From a checkpoint of a small audio embedding model.
Model: 6.79M parameters, waveform 16khz input, arch gmlp, norm layernorm, layers 10.
Rows from block 7, named by matrix and row number. Rows with one number belong to one neuron. Each number is 128 + 32 x the weight over its row's rms, rounded and kept within 0 to 255. All counts start at 0. After the name is the row's rms in percent of the matrix's.
# u: gMLP up (value half) (model.blocks.7.mixer.u.weight, 640x320), inputs 0-159
# v: gMLP up (gate half) (model.blocks.7.mixer.v.weight, 640x320), inputs 0-159
# out: gMLP down (model.blocks.7.mixer.out.weight, 320x640, transposed), outputs 0-159
u.365 106 [105 154  82 175  90 152  87 167  91 168 132 121 149 101 118 109 178  46  39 134  98 123 146 127 106 116 181  91 109 123 164  76 156 104 136 200 209 136 106 117 126 116 176 184 157 127  84 141 129 135  79  96  98 144 155 155 102 110  67  82 152  86  98 120 107 134 100 149 182 109 121 145  79 195 131 121  32 153 122 120  67 151 103 104 142 162  89 126 152  48  82 131  89 120  98 185 159 149 117 159 166 142 112 131 118 164 101 136 108  90 165 127  85 156 117 173 105 100  87 102 184 102 109 125 122 170 134 106 143  83  99  84 124 142 102 147 109 100 133 112 170 107 141  63 184 124 107  92 107  86 162 187 193 102  82 172 136  92 108 117]
v.365 096 [119 143  76  93  98 175 175 139 154 166 127 136  87  74 135 136 126 111 149  82  98 169 138  97 135 216 112  52 159 102 170  86  88 126 111 125 101 114 114 143 162 152 101 119 136  93 177 135 140 102 111 209 112  97 139 178 135 136 109 123 106 142 126 144 143  83 121 132 123  81 120 125 159 125 135 158  97 129 100 146  69 108  85  56  61 132 122  92 105 117 160 191 149 120 123 132 171  98 137  79 122  98 180  84 116 149 158 144  67 192 172 148 114 204 146 168 130 110 104 139 135  60  90 135  92 119 112 115  82 128 125 141 119 106 110 139 162 130 116 165 138 102 133 128  95 127 104  95 125  93 141 151 173 104 193 138  57 125 134 185]
out.365 095 [158  95 123 122  98 154 167 134 154 117  95 105 118  93 160 104 144 129 153 130 111 140  83 104  92 134 104 148 198 134  54 160  94 120 125  43 102 221 156 108 111 163  89 179 105 121 148  99 114 132 107 101 153 147  87 109 161 120 137 148 107 162 185  81 154 179 196 120 139 137 173 111  88  99 103 153 172 142 153 119 155 102  78 165 173 110 132  92 154 152 128 144  88  97 104 158  94 141 111 129 180  82 149 114 115 172 147 186 123  96 143 165 117 103 140 104 168 164 110  59 126 155 171  75  78 150 156 120 102 155 106 186 102 125 163 154 119 139  88 133 152 167  95 146 136 101 150 100 132 104 133 161 131 169 106  88  94 168 154 147]
u.366 133 [ 45 101 126 132 115 151  74 139 107 164 111 197 146 215 117 121  53 107 143 122 178 148 107 157  84 160 123 130 162 155 113  40 114 134 115 115 159 129 135 126 124 137 138 123 138 125  84 100  89 165 119 124 140 137 114 156  99 132 171 103 152 109 140  81  99 132 149 101  82 126  78 150 146 146 165 115  79 178 101 148 128 152 128 136 212 228 168 123 137 109 135 116 190 174 144 106 147 108 109 136 140 170 154 143 168 146 114 112  69 141 143 160 127 128  74 128 114 171 197 137  85 115 148 115 113 135 134 121 118 142 111 149 107 120  60 143 152 174 110 100  95 114 111 130 172 106  77 203 121  57 111  87 125 141  56 138 140 137 117 168]
v.366 116 [189 127  97 111 187 123 230 161 105  93 180  98  78  92 130 120 108 120 113 101 114 156 186 118 150 155 162 145 143 156 107 163 148  74 114 124 143 133 125 170 103 143 117 170 151 167 161 146 138 131 169 148 152 121 145 107 115 142 116  68 100 108 112 169 118 123 117 132  99 132 127 123 137  83 148 125 194 103 161 119 118 185  97 155 144 126  98 164 108 170 133 150  82  91  90 145 114 147 162 196 103 152 114  99 176 212  85 154 128 135 116  86 130  53 179  83 165 201  88 138 119 118 101  88  95 179 136 105  76 149  90 141 158 185 232 155 102  81 108 153 147 102 140  93  98 158 194  52 133  62  96 172 165  76 148 149 116 146 100  85]
out.366 126 [152 147 120 138 135 147 173 190  98 119 151  91 132 102 161 123 116 204 130 123 121 109 208 118 154 152 133 174 100 138 106 120 123 128 169  97  43  83  99 129 109  87 121 107 163 215 116 170 125  94 138 141 156 152 161 106 140 165 156 132  85 199  67 216 133 105 123 132 122 184 174  60 145  60 111 157 212 118 129  65 138 115 118 112  96  79  87 111 140 165  94 145  81 140 110 120 120  73 121 154 122 140  62 127  98 154 151 141 177 105  76 116 140 149 138  99 148  89  93 112  94 133 127 170 142 129 123 111 133 134 167 118 136  80 127 120 112  65 172 122 148 122  96 137 118 156 146  65  86 106 153 133 128  78 100  88 153  96 165 144]
u.367 102 [139 135  92  72 101 102 208  55  97 126  69 115 214 114 167 154 115 166 117 133 140 171 169 182 118 108 119  90 142 120 117 132 147 132 166 122  83 103 159  98  90 183 126 140  90 185 170 117 136 124 156 157 125 170  62 159 117  96 145 135 115 192 162 148 100  96 230 126 106 134 144 118 175 115  96  76 158  66  67 140 167 123 128 177 114  96 113  74 108 190 127  92 163  59 153  88 122  72 108 177 156  97 149 125 100  97  94 185 154  94 129 193 133 119  73 101 153 145 191 150 109 127 142 116 143 128 112 163 126 160 179  84 111 128 179 170 158 130 138 151 137  78 129  76 113 154 154 118 122 139 129  94 142 145 124 131  99 162 103 170]
v.367 108 [153 126 125 138 128 162  28 127 129 138 167 110 133 132 152  85 160  97 176 176 188  92 161  66 114  82 100 152 129 112 159  99 117 126 174 102 112 116 122 119 139 167 174 117 204  94  73 130  56 130 192 122 146 140 147 129  93  92  79 101 141 104 132 129 105 118 132 141 116 120 169 101 124 132 132 141  97 156 166 112 173 150 102 137  64 113  94 170 169 138 117 124 108 130  91 155 127 124 140 144 128 128 108 155 142 120 206 101 172 212 153  85 136 113 119 118  79 133 139 182 118 148 106 165 136 153 108 144 118 120 144  90 165 103 136 146 140 119 118 117 159 155 131 159  81 145 130 148 166 129 104 102 147 146 162 164 106 150  94 144]
out.367 104 [112  77  96 151 102 166  99 167  94 118 133 141  59 100  76 138 118 131  90 137 152 111 167 134  98 147 125 152 123 144  96 166  96 101 136 144 113 115 131 114 125  72 109  73 151 155 148 113 174 123 118  95 134 126 204 138 146 191 129  67 155 155 100 153 157 130  99 185 152  98 142 148  46 197 147 181 114 191 144 154 110 120  95 136  58 128  38 161  65 117 120 187 143 171 155  91 200 137 125 108 132 111 148 120 177 169 152  72 111  88 145  94  86 188 172 123 126 161 114 104 139 173 114 133 122 111  87 141 152 154 138 144  86 116 104  64 124 121  98 118 174 203  83 159  91 112 132 118 131 144 158 153  99 125 117  97 158 102 121 137]
u.368 137 [119  88  76  91 118 115 166 150 126 162 125 118 113  94 189  98 180  82 174 134  96  98 160  68 150 142 156 105 101  73 140 118 130 177 154 153 125  84 157 120 123 125  72  62  93 142  95 104  95 119 100 107  97 146  91 117  99 105 159 122 114 157 158 124  80  65 104  84 116 162 143 108 127  90 148 174 101  80 173 128 162 150 102 152 112 162 119 116 152 123 117 154 170  94 111 118  72 152 125 121  93 116 153 124 117 105  89 106 129 122 149 104 118 120 187 150 109 133 188 115 153 152  94 181 169 189 127  78  73 154 149 160 116 146 176 105 154 182  88 142 132 142 144 165 133 117  87  64 128  86 178  97 112 146 101 144 161 116 162  71]
v.368 126 [152 110 137 113 133 128 145  53 129 107 152 106  80 112 136 118 135 130 150  54 145 139  89 135 156 136 147  95 151 119 137 129  80 119  81 151 152 102 141 152 107 154  88 182 105  78 110 115  99 128 149 117  97  99 124 131 119 118 142 169  49 137 100 124 126  99 114  76  96 109 131  76 109 108 180 105  99 172 132 155 142 140 111 175  76 168 120 105 145 112  93 126 219  95 149 115  94 123 111 159 115 197 135 119 162  92 106  71 135  97 135 125 160 152 119 163 119 146 132 112 133 127 162 134 146 146 157  83 103 153  97 117 138 138 116 137 123 172 116 148 159 124 165 129 193  74  84 110 170 147 130  88 130  80 150 158 127 205  96  92]
out.368 144 [122 134 115 121 104 123 109  72 142 180  93 190 119 120  95 138 179 157 112 148 151 137 164 189 178 145 176 108 201  93  87 120 151 109 115 123 143 143 130 147 165 119 159 133 118 137 145 126 143 137 128 101 175  80 143 160 166 145 118  99 144 147 168  92 106 128 103 158 171  81 120 108 111 127 133 163  94  62 120  78 103  85  58 126 189 127 162 173 129  89 105 184 153 131  70 103  44 143 147 115 148 176 125 121 106 100 113 190 156  86  65 144 118 153 138 103 143 133 121  97  94 101 106  56 129 121 128 101 170  83 150 152 125 133 117 152 135 166 160 141 137 107 139 104 117 123 152 185  87 101 116 146 122 147 166 130 142 101 119 144]
u.369 125 [122  97  76 126  95 132 117 138 130 112 144 172 123 108 184 129 118  94 159 159 157 154 122  97  99 151  91 152 113 142 128  80 117 164 116 148  81 228 136 126 132 112 150 121 131  61 120 162 176 104  89 123 141 128  86  93 107 109 127 151  82 106 130 180  90 147 114 186  74 132  90 161 134 132 133 154  77 104 135 115 184 135 115  77 129  78 115  64 144 110 191 161 157 170  98 174 138 113 125 175  82  98 110 155  95 129 165 145 130 123 153 130  62 160 145 152  79 146 135 120 182 116 176  95  93 133 168 104 103 147 145 113 101 120  96 108 158 132 123 156 172 132 192  82 127  94  53 105 170 129 123 108 140 146 112  92  70 127 152 132]
v.369 115 [111 157 100 142 100 131 174  70  89 127 161 128 148 121 109 124 110 163 158 120 197 127  85 144 209  63 137 114 106 104 114 126 169 155  97 183 152 130  58 120 158 117 153 114 117 131 136  62  58  77 105  86 118  87 127 141 114 109 232  90 148 128 115  85 149 116 149  78 130  88 114  40  72 147 123 128 119 116 178 189 147 123 104 117 172 177 143 191 183  71 150 111  75  99  99 146 116 152 151 131 145 177 124 114 134 139  83 136 138 139 113 122 151 145 113 133 114 116 149 122 119 107 150 163 145  92 169 152 150 134 119 128 128 164 172 160  82  96 178 135 133 158 110 159 127  93 176 139 137 130  90  87 152  75 157 106  80  98  88  91]
out.369 122 [ 96 120 113 115 162  95 140 146 124  75 148 111  89 116 127  58 134 133 166 107 141 146 144 102 149  98 131 132  91 110 133 134 102 104 137 104 178 116  95 144 107 131 121  86 143 165 160  76  61 149 187 168 117 155 232 124 151 145 177 109 204 103 153  84 221 124 106 106 163 135 130 148 149 125 136 139 124  99 122 115  75 136 105  86 129 157 193 154  75 122 152  76 175  84 128 129 151  84 114 123 145 162 129 168 172 145  56 122 134 133 113 119 148 100 159 111 131 123 159 154  76 137  62 145 130 103 127 137 129 192 121 155 135 158 189  99  97 107 118  81 182 141 105 106 115 109 195 122 101  86 155  93 122 115 102 117 159 107  96 163]
u.370 103 [106  46 188 164 133 102 149  90 138 132 152 133 138 126 138 139 133 123 164 177  75 111 143 128  71 122 209 133 219 119 103 204  60 162 110 106 155 167  81  90 130 103 117 120 145 144 162 188 184 136 100  97 131  88 130 104 152 104 123 176 117  77 136 165 116 120  93 107 103  96 129 100 186  73 125 101  71 113 127 155 185  55 176 167 100 146 130  78 132 112 106  61 139 130 168 138 130 165 138  47 117  87  96  96  99 125 170 146 152 143 117  74 130 108 148 159 139 147 126 136 153  96 179 104 118 130  94 138 162 155 126 138  98 139 102 131 101 142 163 101  60 169 106  94  80 178  83 118 130 174 160 126 123 150 147 178 130 110  94 137]
v.370 098 [142 163  93 128  58  88 196 165  98 129  86 184 125 163 174 146 116 169 163 188 166 131  65 107 130 142 119 117 154 152 167 125 104 127 136 143 158  80 184 169  91 159 127 196 118 125  81 110 126 153 164 134 129 113 138 127 127 133 119 122  97 143 158 104 121 147 132 133  85 141 127  46 182 172 111  83 120 183 171  62 170 181 103 134 116 106 165 143 166 153 173 127 114  91 123 153 118 117 117 139 134  69  99 121 153 128  77 133 133 145 118 139 152 141  95  79 174 112 146 143 131 124 134 131 105 134  98  79 125 149 121 102  85 150 144 145  95  97 140 114  86 185 134 171 111 140 138  96 118 125 103 174 132  68 185 123 183 155 182  67]
out.370 114 [125 155 144 102 126 140 104 164 157  78 169 105 126 118 111 181 167 106  64 155 118 143 156 121 178 185  97 116  62 156 147 101 161 142 146 179 103  59 140 108  95 126 152 143 142 120 126  88 126 167 136  91 133 114 141 106 164 168 106  40 123  95 122  94 133 183 114 183 139 148 114 126  93 104 156 222 167 132 128 100 120 147 140  94 143 135 130 158 112 172 189 113 110 171 186  73 109 100 118 121  96  93 140 156 133 160 124 152 136 171 136 151 102 126 123 134 128 122 158 121 110 137 101 103 167  76 116 153  75 120 116  91 127 175 165 151 160 132 163 120 133 114 154 160 174 162 101 145 153  91  97 116 162 144 101 128 117 163  92 142]
u.371 080 [127  82 103 108 124 112 171 127 123 124 101 120 116 161 152  70 126 147 110 115  97 122  87 106  72 125 115 130 114 101 167 112 110 128 153 173  90 133 110 120 184 132  92  94 111 150  91  94 144 112 114  87 143 116 149 150  42 159  66  75 125 128 122  91  91  65 133 104 183  95 151 142 113 109 169 115  34  95 155 186 130 123  68 140 145  65  97  83 189 147 158 199 195 123 169 148 152 125 166 148 173 123 199 185 179 126 111 131  94 177 142  99  96 143  86  91 127 209 114  90 195 162  41 127  72 147 117 123 115 123  92 104 149 141 127 135 132 126 125 121 118 194  96 124 117 137 122 127 148  93 101 139 104 161 140  94 152 164 149 179]
v.371 080 [124 143 104 133 162 181 178 120 164 143  90 139 147  80 124 166 122 143 158 196 118  86 125 154 160 164 129 122  70 149 146 128  72 177 118  70 169  91 136 165  96 147 125 125  94 141 149 111 162  78  68 142 119 176 116 187 130 105 194 144  76 210  85  63 113 130 142 110 104 148 171 138 131 104  87  97 182  83 139 132 113  80  83 145  74  85 147 200  81 129 112 114 142 144 115 143 150 129  99 140 163 152  69  61  76 136  95 134  70 181 107 144 116 181  99 129 126 170 154 136 108 142 130 125 118 136  78 136  64 100 162 141  97 150 141 143 122 122 193 139  81  95 142 145 109  85 163 132 148 142  95  84 159 117  74 118  85  72 124 132]
out.371 077 [111 119 146 110 117 177  82 107 115 153 106 204 145  88  97 175 183 160 137 129 107 162 147 118  83 113 153 158 135 168  95 141 170 173 138 121 149 156 158 116  89 147 132  73 126 158 158 171 178 146  77 132  94 138  99 105 152 139 160 135 155 124 183  82 142 127 123 178 123 142 144 143 164 115 103 104 143 167 155  89 165 140 116  52  98 153 140 140  82 157 114 135  91 157 159 156 159 122 137  60  88  90  92 129 198 105 124 168 146 179 103 105  78 140 152 107  69  67 186 110 138 175 143 122 107  58 113 133  71 132 124 134 128 145 165  88 101 122  95 137 162 115 130 102  63 149  65 186 115 170  96  62 135 150 136 147  98 164 166 158]
u.372 077 [104 132  81 122 140 175 172 136 152 128 115 170 100 198 116 151 105 177 130 134 115  99  89 115 121 122 119 102  79 113 176 149 165 156  76 161 177  67 159 104  88 149  91  92 142 144 160 139 152 133 160 127 159 124 131 155 178 121 126 116 112 131  79 146 114 172 167 152 215  84 131 160 157 128 134 131 138  33 121  96 100  75  83 104  95 130 156 114 130 122 100  73 148  73 149  50 140  97 200 132 136 164 147 139 105 156 144 116 145 178 125  79 157 188 131  72 104 136 158  90 162 123 168 133 121 162 106 139 135 100 132 134 129 129 139 155 140  91 128 100 164 126 142 103 135 118 144 139  86 116 142  97 168 153 152 133 119  30 135  62]
v.372 089 [155 202  94 104 139 130 114 146 162 130 127 164  57  86 134 157 169 121 126 122 172 105 109 108 156 182  93 145 179  85 181 122 144 130 160  92 154 140  97  79 138  93 121 115  97 119 148  93 174 174 154  81 150 168 133 171 155 167 143 145 122 168 168 187 142 196 160 143 101 135 133 100 101 102 141 167 127 106 119 138  94  81 150 128 130 160  62 145 178  90 143  99 182  73 174 174 163 111 130 142 149 172 224 124  96 154 127 109 100  83 141 111 117 139  59 158 124 174 199 115 117  52  76 125 143 149 117  96 157 151  80 122 137 125 153 102 140  89 136 188 155 105 107 154 102 186  94 153 130 147 133 144 129 119 188  59 171 127 105 140]
out.372 068 [147 124  62 122 153 100 185 199 184 100 157 130 145 135 172  79 124 122 135 174  51 160 101 163 123 109 159 184 114  52  47 104 152 156 142  96 124 111 142 122 194 121 135 127  77 109 123 187 100 184 126 141 175 153 130  97 136 118 100  89 127 112 171 116 143 151  82  79 114 132 109 112  95  95 163 121  97 132 190  98 177 179 110 149 132 145 119 136 104 158 147 122 108 115  94 150 151  42 117 139 103 141 134 143 176  86 102 135 165  89 132 117 168 142 155 169 150 131  98 174 145  80 108 112  63 161 125 152 175 148 128  80 123 130 141 121 137 152  91 121  95  98 134 135 179  44 115  99 125 155  64 103 126 103 141 155 137 178 119 155]
u.373 085 [130 129 130 126  50 143 110 146 138 129 182 133 140 157 123 101 127 113  66  71 139 140 101  84 128  62 132 113  99 144 197  63 128  70 167 113 157 114 129 112 145 153 146  98 135 117 103 185 173 177 183 135  94 168 105 116 119  99 117 114 121 152 125 138 196 172  90 119 200 112 128 142  92  86 122  77 134 152 131  66 115 151 125  96 168 108 122 116  84 146  89 135  64  73 156 138 114 178 102 165  93 160 160 126 159 109 129 160 113  83 140  86 110 133 132 205 123 173 141 102  87 169  86 153 130 173 105  76  70 136  44 117  83 135 139  91  71 118  66  97  51 125 165 137 138 150 160 141 126 150 145  73 185 155  64 102 108 115 116 147]
v.373 087 [131 200 121 134 155 142 161 105 186 144 150 144  80 104 102 133 148 120 109 138 112  65 204  46 144  99 133  76  75 142 183 121 105 180  97  95 133 105 165  70 150 146 154 140  85 151 112 107  72 164 114  73 142 133 155 124 134  89 169  69 164 139 170  80 185 146 122  97 112 111 147 110 105  60 120 123 100 153 116 121  97 165 158 128 126 167 131  91 115 192 118 187  51 147  81 141 165 119 112 175 152 126 110 123 142  64 146 172 104 105 113 138 149 156 174 110  74 145  96 115  81  59 109 166 138 192 146 128 169 118 147 180 105 130 144 156 164 136 110 113 121 129 147 124 124 194 166  96 135 111 164 143  93 148 112 152 151 178 112 110]
out.373 072 [169 148  80  40 158 125 106 180 165 196 124  88  87  97 150  57 150 115 131 121 120  96 142 132 175 160 110 122  70 146 107  90 136 170 129 156 145  90 113 167 117 111 136 115  95 153 129 124 129  96 117 108  89  86  71  58 105  89 159 166 142 100 129 119  97  86 163 161  65  93 126 102 136 142 165 112 106 107 127 175 176 141  76  89 170 136 109 124 161 172 111 196 134 175 114 109 175 176 119 209 149 170  82 149 169 154 144 112 131 143 140 111  81 120 106  93 110 143 163 148 118 149 216 101 129 133 154 128 164  50 126 156 154 131 114 121  74 132 113 175 148 126 117 134 135 118 104 112  73  74 132 125 131 112 187  85  82  78 119 121]
u.374 083 [131 113 180 109 120 130  88 106 112 110 139 103  99 131 127 116 120 143  70  93 126 114 145  89 193 135 156 144 102 159 119  99 172 111 144  85  83 103 126 120 168  87 122 166 167 111 121  99 218 184 122 141 141 204 148 182 149 126 160 115  65 113 101 105 188 147 171 102 165  71 136 196 100 162 128 165 165 155 106 115 139 108 155 122 104 118 122 185 180 131  77  77 151 109  86 177 123  93 117 129 199 130 126 156 140 110 140 118  77  89 236  75 113  79 142 116 111 107 188 158 126 104  29 116 115 129  98 128 105 114  84 133 139 124 114 153 121 164 129 140 121 107 134 123 155 109 192  72 170  92 136  86 180 114  88  73 103 113  88 136]
v.374 073 [ 82 207 178 130 140 195  71 141 157  99 105 122 136 148 199  87 170 184 165 131 124 117  96  91 105 100  41 157  91 123 101 141  97 149 105  91  74 152 136  77  96 123 122 141  81 138  78 127 115 122  88 139 115  98 111 117 132  29 152 114 162 119 105 100  76  95  81  84 130 138 179 145  82  74  82  90 117 102  87 185 167  90 184 102 117 173 132 148 134 153  82 124  75 119 109 130 145  80  95 163 140 170  87 152 119 143 116 178 140 115 125 113 101 108  75 169 114 175 104  79 146 220 145 150 113 140 149  83 142  81  93 125 152 142 141 136 115 129 117 139 128 135 144 159 178 122 117 138 103  66 146 106 103 102 141 138 116 115 138 174]
out.374 068 [114 174  89  73 164 140 113 157 160 138 176 180 114 128 189 145  88  76 109 136  99 176 123 163 102 106 120 148 173 127 125 123  88 179 171  95 130 120 115  56 107 109 121 122 104 110 130  62  75 146 104 130  67 116 149 104 129 111 134 175 120 108 180 115  86 122 125  90 165 159 135 109 137 112 142  84 107  53 134 167 121 157 123 161 120 170 159 133 142 127 180 135 127  90 177 160  98 122 143 167 116 144 102 157  99 173 107 167 110 143  93 135 100 172 115 110 125 150 118 171 136 111 220 142 132 124 174 161 190 109  91 125 121 145  93 130  79 137 135 114 164 181 124 148 140 136 135 185  98  59  57 207 116 121 118 143 100 122 117 151]
u.375 083 [115 141 135 121  81 157  56  94 110  87  84 132 140 113 148 138  81  91 117 166 129 135 154  94 188 129 169 152 180 116 146 100  71 114 108 145 124 148 143 125 122 135 128 120 173 191 156 116  99 139 129  90 103 145 127 161 138 100 120 172 138 116 137 112 134  73 134 155 110  76 149 161 118 167 145 159 160 128 110 101 124 133 137  70 124 163 132 126  92 160 168 189 123 133 157 114 114 139  67 105 144  63 121 134 108 138 126 135 157 148 108 197 164 160  59 146 144 139 134 166  73 175 129 118  56 122 147 159 126  98 110 122 180 169 173 182 117 140 125 139 119 138 145 139 108 163 127 106 138 122 166 161 108 127  83 148 160 100 131 188]
v.375 091 [145 116 161 117 110 173 153 120 145 146 124 151  96 153 185 114 171  84  80 152 110 118 220 152 159 111  90  80  77 148 160  67 126 105 144  92 123 127 147 141 100 126  60 112 102 108 111 102  98 118 104 102 144 123 145 187 149 109 103 114 122 134 137 149 149 178 122  71 138  87 141 148 156 133 115 135 170 154 135 141 125 127 148 119 118 121 104 123  52 206 118 119 144 136  99 156 147 123 155 207 152  89 109 143 103  94 121 107 108  99 139 120 136 136  91 105  81 113  82 121 136  80 132 161 106 183 107  74  90 134 138 138  77 161 142 114 115  97  91  84 141  34 150 103 167 126 138  82 159  98 137 139 128 106 125 145  75  93 176 157]
out.375 082 [143  99 121 148 188  89  99 185 166 126 159 145 141 144 137 155 153 125 162  82 140  70 101 154  79  78 136 200 130  91 158  61 116 126  75 155 141 118 120 123 130 139 178 150 112 107 126 164 132 129  93 123 135 123 100 145 128 172  93  82 113 100 123 147  90 161 109 126  77 166 123 107  96 105 109 109  32 115 173 168 108 111 174 193  87 127 119 104  91 103 167 107  64 156 165 159 111 182 191 104  95 167  70 123 148 116 140 159 170 147 163  97 108  81 131 156 140 115 109  86 103  90 127 114 135 173 127 108 105 144 134 131  86 122  96 135 157 190 106  20 135 167 103 114 133  97 118 157 153 126 115 139 124 155 209 111 138 118  73 123]
u.376 111 [157 134 174 125 109 110 129 133  97  92 157 155 126 146 128 151 151 175  31  95 111 135 103 139 118 137 134 183 159  99 121 140 121  95 134 138 166 185  56 117 105 105 122 142 130 135 164 168 165  83 119 138 142 140 173 139  99 129  95  98 105 124  98 157  62 126 132 198 101 120 122  72 161  83 104 135 132 157  99 180  75 122 183  83 141 173 189 103 151  81 105  88 153 126  71  86  59 132 123 156 156  79 148  79 131 166 109 124 120 188 120 136 134 101 162 128 128  95 159 134  91 140 120 118 147 170 169 117 131 152 218  80 159 115 109 141 127 192 155  96 136 124 119 169 181 158 103  90 108 143 145 184  82 152 130 127 116 102 135 112]
v.376 105 [121 103  65 141  56 178  91 135  89 152 155  97 153 136 160  54 103 174 168 110  72 229 110 148  75  70 156 119 115 162 155 113 170 161 107 132 125 113 114 134  76 156 144 103 129 125 155 128  65 156 142 175 112 113 105 105 115 135 127  99  36 142 111 199 187  67 110 103 166  93  43 129 141 128 164 176 153 105 130 150 121 149 116 115  79  82 109  81 142 129 127  86 117 125  94  46 142 146 181 127 159 141 144  87 185 137 109  96 152 129 136 102 141 176 118 147 145 169 144 133 133 148 172 111  97 148 134 119 104 108 176 167 119  87 161 103 118 122 155 142 129 122 198  95 123 162 118 109 129 212 154 106 165 134 157 144 108 118 114 123]
out.376 114 [196 164 167 151 109 120  87 104 112 179  97 108 119 100 146 137 169  63 178 121 140 158 213 155 102  57  50 128 131 128 137 109  75 120  56 137  79 123 165 147 183 107 177 151 149 147 108 120 173 182 110  90 153 160 181 121 172 118 149 156 141 143 140 115 154 125 141  83 105 140  67 164  80 100 156  98 168  84 181 119 117 107  83 102 120  71 137  90  98 114 167 127 174 133 117 103 167 146 134 108 186 148 162 155 107 128 135 197 143  95 113 141 104 164 155 114 117  96 120 155 169  98 142 148 134 131 132  86 143 166  99 183 186  83 146 109 119  63  81 103 154 134  83 146 100 161  94 167  99 103 145 147 151  97 120 138 120 183 173  83]
u.377 088 [162 127 154 116 117 193  94 114 183 143  55 174 134 106 128 102 139  95 100 162  81  63 100 124 106  94 132 200 138  54 133  86  86 101 128  86 160 112 128 129  67 179 118 204 180 146 117 140  79 152 119 190 149  78 161 177  78 172  96 113  67 139 136 106 135 124 158 199 116 105  90 153 110 147 124 122 117 158 104 140 178  80  85  91 153 146 141  88 151 120 114 169 175 105 133 119 166 125 130 172 168 105 137 202  81 110 139 146 121 156  83  94 132  85  94 124 131 125 138  99 154  58 116 147 153 178 177 102 190 133 156 150 129 103 142 152 129 131 149 119 167 138 131 182 120 135 108 136 152 109 123  81  63 142 132 140 120 142 157 177]
v.377 095 [189 129 122 134 129 123 142 170  91  46 137 181 165 159 152 151 143  99 146 132 133 119 136 163 159  68 127 128  84 150 202  95  87 140 123 111 136 101 120 112 119 162 121 113 102 157 158 122 123  97 165 139 148 134 126 138 135 173  87 131 118  80  86 145 171 144 125 133 169 115  80  93 128 166  84  97 151 184 194 132 153 134 135 130  99 124 118 137 160  63 135 137  87 143 152 160 139  77 144 107 122 163 122 157 134 153 124 135 116 117  86  62 205 182  85 136  79 146 129 128 138 141 126 172 100 125 133 115  97 108 139 130 143 184 122 136 136  86  43 161 112  53 148 166 186  81  87  94 132 135  32  68  81 121  93 103 144 106 136  81]
out.377 072 [115 174 128 143 166 168  89 112  78 136 156 139  55 174 156 181 143 125 131 131 137 158 136 102 169 140 121 143 162 165 146  71 128 145 201 192  98 133  89 145 106 111 167 109 168 123 205  72 127  94 127 135  67 194 143 120 126 143 152  99 138 114 116 113  80  48  86 147 124 167 144  87 125 107  99 122 171 102 150 153 154 147 120 171 127 111 129 119 123 111 129 151 142 174 143 119 105 103 144 147 133 113  76  96 184 155 144 121 175 101 180  91   1 134 149 154 155  96 124 140 139 146  72 160 154 101 147 182  98 180 111 158 177 104 135  87 188 133  16  89 136  87 139  87 171  97 185 106 107  82 129 137 148 129 125 115  92 152  93 114]
u.378 128 [145 154 129 101 156 116 179 148 133 153 128 131 100 145 212 105 128 121 156 139 207 109 121 123  90 141  74 122 122 190 104 136 116 108 158 147  79 115  98 106 121 185 175 189  90  86 106  84 156  79 170  71  50  93 140 123 154 132 130 128 124 157 104 117 147  73 111 143  99 138 123  76 144 129  86 146 114 177 170 110 180 163 134 147 112  87 122 178 173 170 156 169 147 119 229  99 144 135 110 101  81 186 150 145 143 118  61 138 156 100 174 180 147  97  95 163  67  94  83 148  90 144 122 113 149 134 129 119 136 124 124 149 132 147 109 147 170 162 229  93 164  93 120 122 134 112 134 105 115 148 118  92 124  66 141 123 120 141 179 172]
v.378 118 [132 137  89 102  97 117 140 119  91 121 140 104 113  89 126 116  95 116 130 162  74  93 124  98 117 122 171 171 162  67 143 131 159 100 161 143 104 133 171 134 180 117 134  98  92 171 109 169 156 102 132 129 120 112 127 125 111 123 101  88 151 107 152 154 128 119 149  53 157 160  85 102 147 102 165 127 132 124 126 135 136 163 106  68  82  53 176  62 145 100 136 114 113  90 112 142  92 144 167 167 122 132 125  99  85  95 126 144 145 139 107 123 138  93 106  86 210  80 138  82 202 192 119 124 121 102 127 105  87  81  86 100 127 142 134 100 202 124 187 174 157 129 111  78  96 147 122  88 188  75 148 111 109 129 210 123 182 166  86 149]
out.378 137 [ 78 109 129 128  96  92 138 153 142 117 157 162 127  46 128 169  93 138 101 160  83 107 119 105 110 130 188 180 100 145 135 173 133 108  81 131 110  65 101 110 132 111 122 154 149 135  65 154  87 134 171 134 162 192 109 109 111 121 163 100 137 158 123 131 138 101 110 121 110 182 160  79  81 138 145 100 197 130  86  77 137 157  78 102 174  94 106 108 135 150 127 163  79 147 112 144 124 121  84 152 130 110 116  91 117 137 161 116 135 127 153  90  99 100  88 137 179 147 134  96 170 157  80 105  90 155  66 152   8  91 141 124  86  80 125 149 121 174 115 170  90 135 127 107 137 143  94  79 119 160 164 164 128 172 125 114 117 153 175 172]